Weights of a small segmentation model.
Model: 64-pixel images, arch repvgg, activation gelu.
Training: soap at rate 0.0031, 7600 steps, batches of 64, held-out accuracy 89%.
Data: trained on simulated stained blood smears, 195000 training examples, 2.5 epochs.
Rows from block 10 of a small segmentation model, named by matrix and row number. Rows with one number belong to one channel. Each number is 50 + 10 x the weight over its row's rms, rounded and kept within 0 to 99. All counts start at 0.
Before each channel's rows are labels from the 100 images, of 14976, where the channel reaches its highest value: "top examples" is what is common among them. Only what is clearly more common there than usual is listed. The data: simulated stained blood smears.
# c3: 3x3 conv, stride 2 (model.blocks.10.c3.weight, 256x128x3x3, each kernel summed), inputs 0-127
# c1: pointwise conv, stride 2 (model.blocks.10.c1.weight, 256x128x1x1), inputs 0-127

top examples: round nucleus
c3.222:51 51 59 34 45 59 43 66 35 45 53 49 42 46 51 60 61 49 59 58 45 67 47 45 51 50 44 54 58 36 53 46 53 53 48 49 47 51 52 49 61 36 26 46 53 33 66 28 47 61 61 22 43 54 68 62 50 48 57 48 43 49 59 39 64 54 44 73 44 47 46 19 38 60 49 44 40 53 60 54 52 54 61 47 69 42 55 54 52 54 53 49 60 52 80 43 55 50 61 60 47 56 79 42 37 37 57 46 34 48 41 45 56 43 56 37 45 47 44 50 44 56 50 63 51 46 39 58
c1.222:70 68 50 28 55 39 57 42 43 61 48 32 65 52 44 63 51 47 56 55 54 50 52 38 63 39 56 37 73 49 55 37 48 40 47 56 71 50 63 61 50 48 41 35 38 40 54 47 68 58 49 52 52 61 65 46 63 61 47 47 45 39 39 61 53 53 29 60 60 53 48 52 44 56 49 48 64 46 53 48 55 33 45 50 71 35 53 42 61 44 47 58 57 61 78 35 56 47 42 55 48 47 61 50 38 41 48 48 24 57 35 57 45 31 61 48 52 44 35 41 46 49 42 45 61 48 53 49

top examples: kidney-shaped nucleus
c3.124:50 46 50 45 59 25 47 40 66 54 45 43 58 55 69 52 57 57 48 40 52 59 54 47 53 48 45 31 53 57 53 55 52 45 51 57 68 49 73 53 53 41 37 41 55 34 41 27 32 53 56 55 57 46 58 45 54 36 51 48 49 54 66 50 33 40 50 50 54 54 59 49 56 44 65 36 38 29 62 50 26 40 42 44 59 58 59 51 41 50 53 51 71 37 68 31 47 62 65 60 45 51 57 50 63 49 55 54 58 39 41 53 45 63 50 75 58 51 44 43 43 26 52 47 45 52 54 66
c1.124:37 54 47 48 55 49 63 46 45 60 46 42 41 24 62 47 54 59 55 29 55 45 52 45 47 47 50 45 43 54 44 61 56 44 63 55 53 48 64 48 50 40 21 34 52 47 36 51 48 42 52 53 54 40 49 53 59 43 55 42 50 43 64 60 35 37 53 45 39 47 45 34 53 27 79 47 41 31 50 42 64 50 51 36 48 58 51 41 45 51 43 30 62 43 65 50 41 52 61 39 25 56 50 50 43 64 58 46 64 30 41 53 56 45 52 55 54 57 55 45 37 26 63 42 37 42 49 59

top examples: platelets
c3.152:49 57 72 65 37 58 49 37 47 43 59 50 39 57 40 47 51 42 65 42 68 62 37 48 61 53 53 55 58 41 48 48 54 20 62 53 65 51 57 46 55 47 55 44 49 56 48 52 43 53 53 42 41 54 48 46 41 69 66 48 54 55 42 70 37 49 48 47 58 62 48 31 38 56 41 54 58 52 45 45 58 55 49 23 46 54 66 55 45 56 34 44 40 51 65 53 45 50 56 49 61 55 43 29 48 56 73 59 38 43 44 37 54 39 40 53 36 53 23 34 58 48 45 63 58 49 39 68
c1.152:60 79 51 44 46 58 68 47 55 26 58 50 47 51 55 63 44 56 54 27 59 60 50 46 52 48 57 54 58 45 60 63 62 39 48 47 64 51 50 53 38 55 43 51 41 55 27 38 53 50 52 53 35 49 58 69 66 60 58 43 55 51 20 56 40 47 55 48 39 55 51 53 50 48 43 63 62 40 51 38 56 40 44 40 51 53 49 42 33 59 29 53 29 43 65 40 40 43 52 48 77 36 33 74 45 45 48 42 53 52 49 50 54 48 51 58 46 46 38 51 54 48 59 63 43 60 46 42

top examples: kidney-shaped nucleus
c3.107:37 63 50 63 71 51 62 37 55 65 44 69 41 58 51 51 53 51 63 47 53 45 56 29 64 58 26 51 47 63 53 58 41 56 55 45 20 47 46 56 52 45 50 49 54 48 67 44 53 48 53 38 48 38 45 37 85 68 45 58 45 54 55 50 40 40 60 56 49 52 55 47 51 52 43 59 48 42 43 45 35 62 28 65 32 49 56 43 54 46 57 51 39 52 57 46 60 59 51 59 41 60 49 49 42 54 54 45 38 46 46 43 56 38 33 59 56 54 41 46 46 50 48 42 66 73 46 74
c1.107:41 59 49 62 61 56 66 53 65 61 64 59 56 50 54 49 77 54 51 42 66 45 45 51 54 30 41 50 61 50 46 51 59 65 29 43 56 37 46 42 39 48 47 41 53 43 26 73 43 30 43 57 45 35 52 52 62 50 49 61 42 44 49 44 49 52 61 53 59 45 45 40 52 66 56 39 62 50 37 34 45 63 30 45 81 48 57 49 41 59 54 49 60 52 71 48 51 49 46 59 53 66 63 34 57 50 50 36 57 41 47 43 61 45 47 60 55 37 41 40 45 67 56 52 48 42 54 55

top examples: round nucleus
c3.100:18 48 57 67 52 49 43 53 51 53 48 66 40 57 58 51 54 50 55 42 60 54 54 51 65 47 41 37 52 48 46 50 30 43 56 49 46 47 62 64 44 53 58 54 40 33 60 38 48 61 59 47 37 57 44 52 48 42 61 42 52 41 37 31 77 44 69 74 28 61 56 63 48 48 49 44 49 33 34 56 60 61 47 31 45 37 56 50 54 58 53 32 53 55 49 52 53 66 43 57 50 50 46 56 59 40 50 50 54 50 36 47 40 49 59 57 55 65 50 53 43 54 83 52 44 46 66 55
c1.100:37 55 55 50 58 60 47 41 52 29 42 59 45 38 61 61 61 33 44 36 39 49 59 46 69 45 51 29 55 36 42 52 53 66 50 65 32 67 54 58 40 51 72 60 57 39 57 45 64 59 47 47 55 40 51 68 51 64 46 49 41 36 53 54 61 57 59 54 23 63 48 49 52 37 39 46 64 58 32 50 48 51 62 61 49 53 55 45 45 54 30 42 49 46 47 42 59 57 36 66 62 48 37 52 59 44 53 47 40 32 39 50 44 51 60 57 63 52 46 46 41 52 71 57 44 58 47 71

top examples: round nucleus
c3.207:45 48 65 50 40 51 36 63 53 51 58 30 44 34 57 73 54 38 48 39 47 57 60 63 59 48 44 44 47 44 49 44 54 36 56 70 61 52 49 44 53 47 51 37 54 48 63 37 51 57 43 68 33 52 43 32 33 52 53 61 53 63 54 57 33 39 45 49 47 56 40 54 54 64 38 38 63 57 60 42 59 48 54 42 34 59 48 54 57 58 47 49 35 41 58 45 51 57 34 69 53 55 23 51 58 41 42 46 58 58 50 70 39 65 42 43 59 64 66 41 52 59 46 54 57 57 31 30
c1.207:66 47 49 48 47 49 37 51 50 50 46 26 49 43 40 42 53 45 56 63 25 58 65 43 44 39 60 43 51 46 44 59 58 41 76 54 46 52 40 40 39 51 59 44 63 56 64 61 38 33 56 55 38 48 52 43 58 62 59 55 58 66 67 50 64 28 46 51 53 36 46 37 58 41 50 61 51 34 65 56 47 64 51 42 63 32 54 42 50 61 57 46 34 45 51 55 39 59 52 59 40 49 43 52 43 43 59 59 55 59 49 53 43 67 24 52 44 70 60 62 55 57 49 53 43 51 34 67

top examples: platelets
c3.93:54 55 35 53 42 43 51 38 61 49 48 51 60 49 54 59 60 47 56 48 53 42 63 54 32 47 56 36 57 35 72 48 48 56 52 62 49 47 55 46 49 39 33 68 59 51 32 35 53 55 45 39 50 44 41 51 73 43 52 43 44 36 47 36 39 40 52 63 62 68 52 49 44 56 46 54 56 52 57 50 39 53 46 48 54 50 34 88 67 68 40 36 44 41 48 55 50 42 70 57 58 49 64 50 35 56 61 52 45 55 33 46 51 50 65 67 48 49 59 73 46 56 55 49 39 52 42 35
c1.93:42 48 46 50 47 48 44 53 62 49 62 39 52 57 51 33 53 78 38 49 45 44 47 60 40 40 36 27 39 32 57 62 67 41 51 45 50 46 26 59 48 49 61 43 63 65 52 43 39 44 58 34 51 48 55 57 58 45 58 57 46 45 46 48 70 54 42 79 78 50 45 44 65 38 52 40 65 55 32 40 53 52 45 44 48 56 53 48 49 70 52 42 56 44 45 54 54 45 34 53 59 54 74 40 50 53 52 59 60 34 51 51 49 51 59 61 45 52 47 62 44 46 54 54 50 41 35 28

top examples: platelets; target cells
c3.188:55 36 64 50 38 57 68 53 44 45 33 37 49 45 66 38 43 57 47 42 61 32 53 59 50 45 45 48 72 56 49 67 69 74 49 66 56 63 75 53 55 40 57 53 45 51 57 58 43 60 56 58 48 56 64 71 52 42 54 64 48 61 59 53 50 39 49 45 44 44 53 50 52 52 38 53 36 47 48 38 42 38 57 45 57 55 44 71 57 52 59 75 56 38 55 47 56 50 55 46 50 59 44 55 63 34 44 48 14 59 59 65 52 58 42 40 58 59 41 43 46 46 49 42 47 42 44 52
c1.188:53 33 56 42 67 62 63 41 48 63 46 47 45 43 51 54 40 64 54 44 47 46 57 61 53 39 51 49 57 45 44 57 56 77 60 50 59 47 63 53 28 52 58 30 43 34 61 40 46 47 58 47 37 28 48 52 32 52 62 64 52 47 38 57 47 51 51 41 37 47 39 51 64 54 42 47 46 48 62 54 41 60 61 48 53 54 40 68 62 46 28 64 68 53 68 37 48 40 58 49 54 69 44 48 56 38 45 31 47 58 68 50 49 46 43 59 40 53 50 38 47 36 51 34 47 39 44 28

top examples: kidney-shaped nucleus; dark grains
c3.179:44 37 52 59 52 61 49 63 44 56 45 49 48 41 41 41 61 46 55 48 60 63 50 50 45 53 57 72 49 61 65 63 66 69 60 46 53 52 42 60 56 63 51 65 57 52 63 56 43 50 29 66 61 60 53 46 46 58 43 51 43 67 50 50 40 46 47 47 47 43 34 60 37 40 39 47 49 38 65 49 41 69 61 44 58 67 40 52 66 43 68 71 59 26 50 47 66 50 48 51 49 52 46 56 52 54 66 57 45 44 36 50 32 64 35 35 62 39 47 30 63 63 36 48 56 52 44 53
c1.179:56 47 46 65 45 60 48 50 56 80 34 45 54 51 59 42 43 50 59 42 54 44 57 60 51 61 57 60 61 45 63 59 48 51 72 51 59 50 60 51 54 55 39 63 57 44 62 46 45 42 41 71 53 71 63 60 36 47 46 46 51 57 37 56 48 68 30 40 45 57 40 58 50 46 42 58 79 54 63 41 55 45 42 53 46 57 42 43 48 57 54 57 56 54 59 42 63 71 52 47 55 34 43 46 46 60 69 52 53 44 31 35 46 66 41 59 78 60 48 57 47 42 42 63 47 57 58 44

top examples: kidney-shaped nucleus
c3.38:48 55 35 60 44 54 48 50 42 49 56 49 36 53 34 54 44 64 50 47 55 46 41 66 62 51 32 69 40 51 64 70 22 80 65 46 45 60 41 25 49 53 35 39 53 43 67 36 65 48 31 47 48 56 53 52 52 49 49 45 50 52 45 55 56 54 45 43 59 53 39 49 49 54 58 50 48 64 50 37 44 63 43 55 62 49 54 42 50 45 53 62 41 67 69 40 65 59 52 46 51 46 50 52 54 35 51 47 58 61 46 58 49 44 46 26 39 51 61 51 41 59 66 39 43 65 56 32
c1.38:63 58 52 64 43 63 47 67 64 67 61 57 50 64 61 61 53 52 30 58 60 52 61 62 66 61 49 55 40 46 51 61 52 52 57 49 60 71 51 30 48 70 48 46 54 43 54 54 53 61 47 55 51 54 64 30 42 53 52 41 46 48 64 55 48 52 50 56 42 48 44 50 54 59 61 55 58 70 59 41 30 45 39 45 44 55 56 52 47 53 54 61 63 43 55 75 52 47 63 47 43 52 45 63 65 52 24 46 51 55 62 57 40 46 57 37 53 33 52 53 65 64 46 44 71 72 59 35

top examples: round nucleus
c3.21:53 38 42 51 47 60 32 56 43 43 66 51 59 63 33 48 38 63 66 24 41 47 40 48 53 43 43 47 47 56 35 51 36 68 45 63 34 58 45 52 39 49 58 54 63 51 47 68 49 35 56 60 47 49 37 48 30 50 55 46 61 51 51 61 49 60 58 46 36 55 60 69 48 59 52 52 58 49 30 36 41 68 37 48 42 53 48 61 48 53 30 59 34 38 47 37 41 47 51 50 46 53 42 50 45 45 30 45 55 66 64 69 42 40 40 52 52 60 58 48 55 33 39 39 62 67 50 43
c1.21:41 41 46 51 53 44 39 50 61 54 49 61 49 45 52 43 57 54 58 59 49 42 41 46 47 47 58 40 55 52 42 57 18 64 47 56 23 56 46 52 37 53 52 64 58 50 55 52 50 43 59 49 50 44 57 56 55 59 57 40 55 37 79 44 50 63 59 37 64 34 64 75 57 48 44 52 49 60 39 45 46 51 52 45 42 63 42 71 58 46 49 55 44 36 37 43 49 51 49 55 58 32 53 40 73 38 43 37 37 46 52 69 45 46 36 47 42 42 62 46 64 37 48 57 57 67 73 39

top examples: kidney-shaped nucleus; round nucleus
c3.104:37 47 42 59 37 47 55 49 61 74 47 51 40 52 61 43 35 51 60 46 49 48 49 52 55 43 41 62 62 58 40 54 52 70 41 59 52 51 46 25 59 41 56 66 56 54 47 54 35 52 43 60 40 55 53 55 52 41 48 27 40 66 63 54 72 39 72 53 40 43 56 66 62 52 50 61 64 36 36 41 56 59 74 47 63 42 52 50 44 51 44 54 54 37 70 59 63 67 45 45 44 48 59 57 52 57 42 59 39 55 57 78 37 55 43 35 46 51 38 41 48 48 48 50 53 40 54 58
c1.104:49 51 41 53 57 55 51 48 47 40 52 49 34 42 50 56 52 47 41 58 32 40 47 54 42 49 60 55 59 43 62 50 37 54 46 49 56 60 62 21 52 51 68 63 63 49 51 22 63 69 51 44 58 51 38 45 48 55 54 35 39 47 65 56 39 35 61 34 52 54 58 53 58 44 37 55 45 61 48 27 52 43 67 48 69 53 66 63 46 53 49 58 47 45 35 30 53 47 59 58 43 34 50 53 60 57 43 70 48 53 57 73 57 49 45 53 64 44 37 38 48 57 54 49 56 78 47 51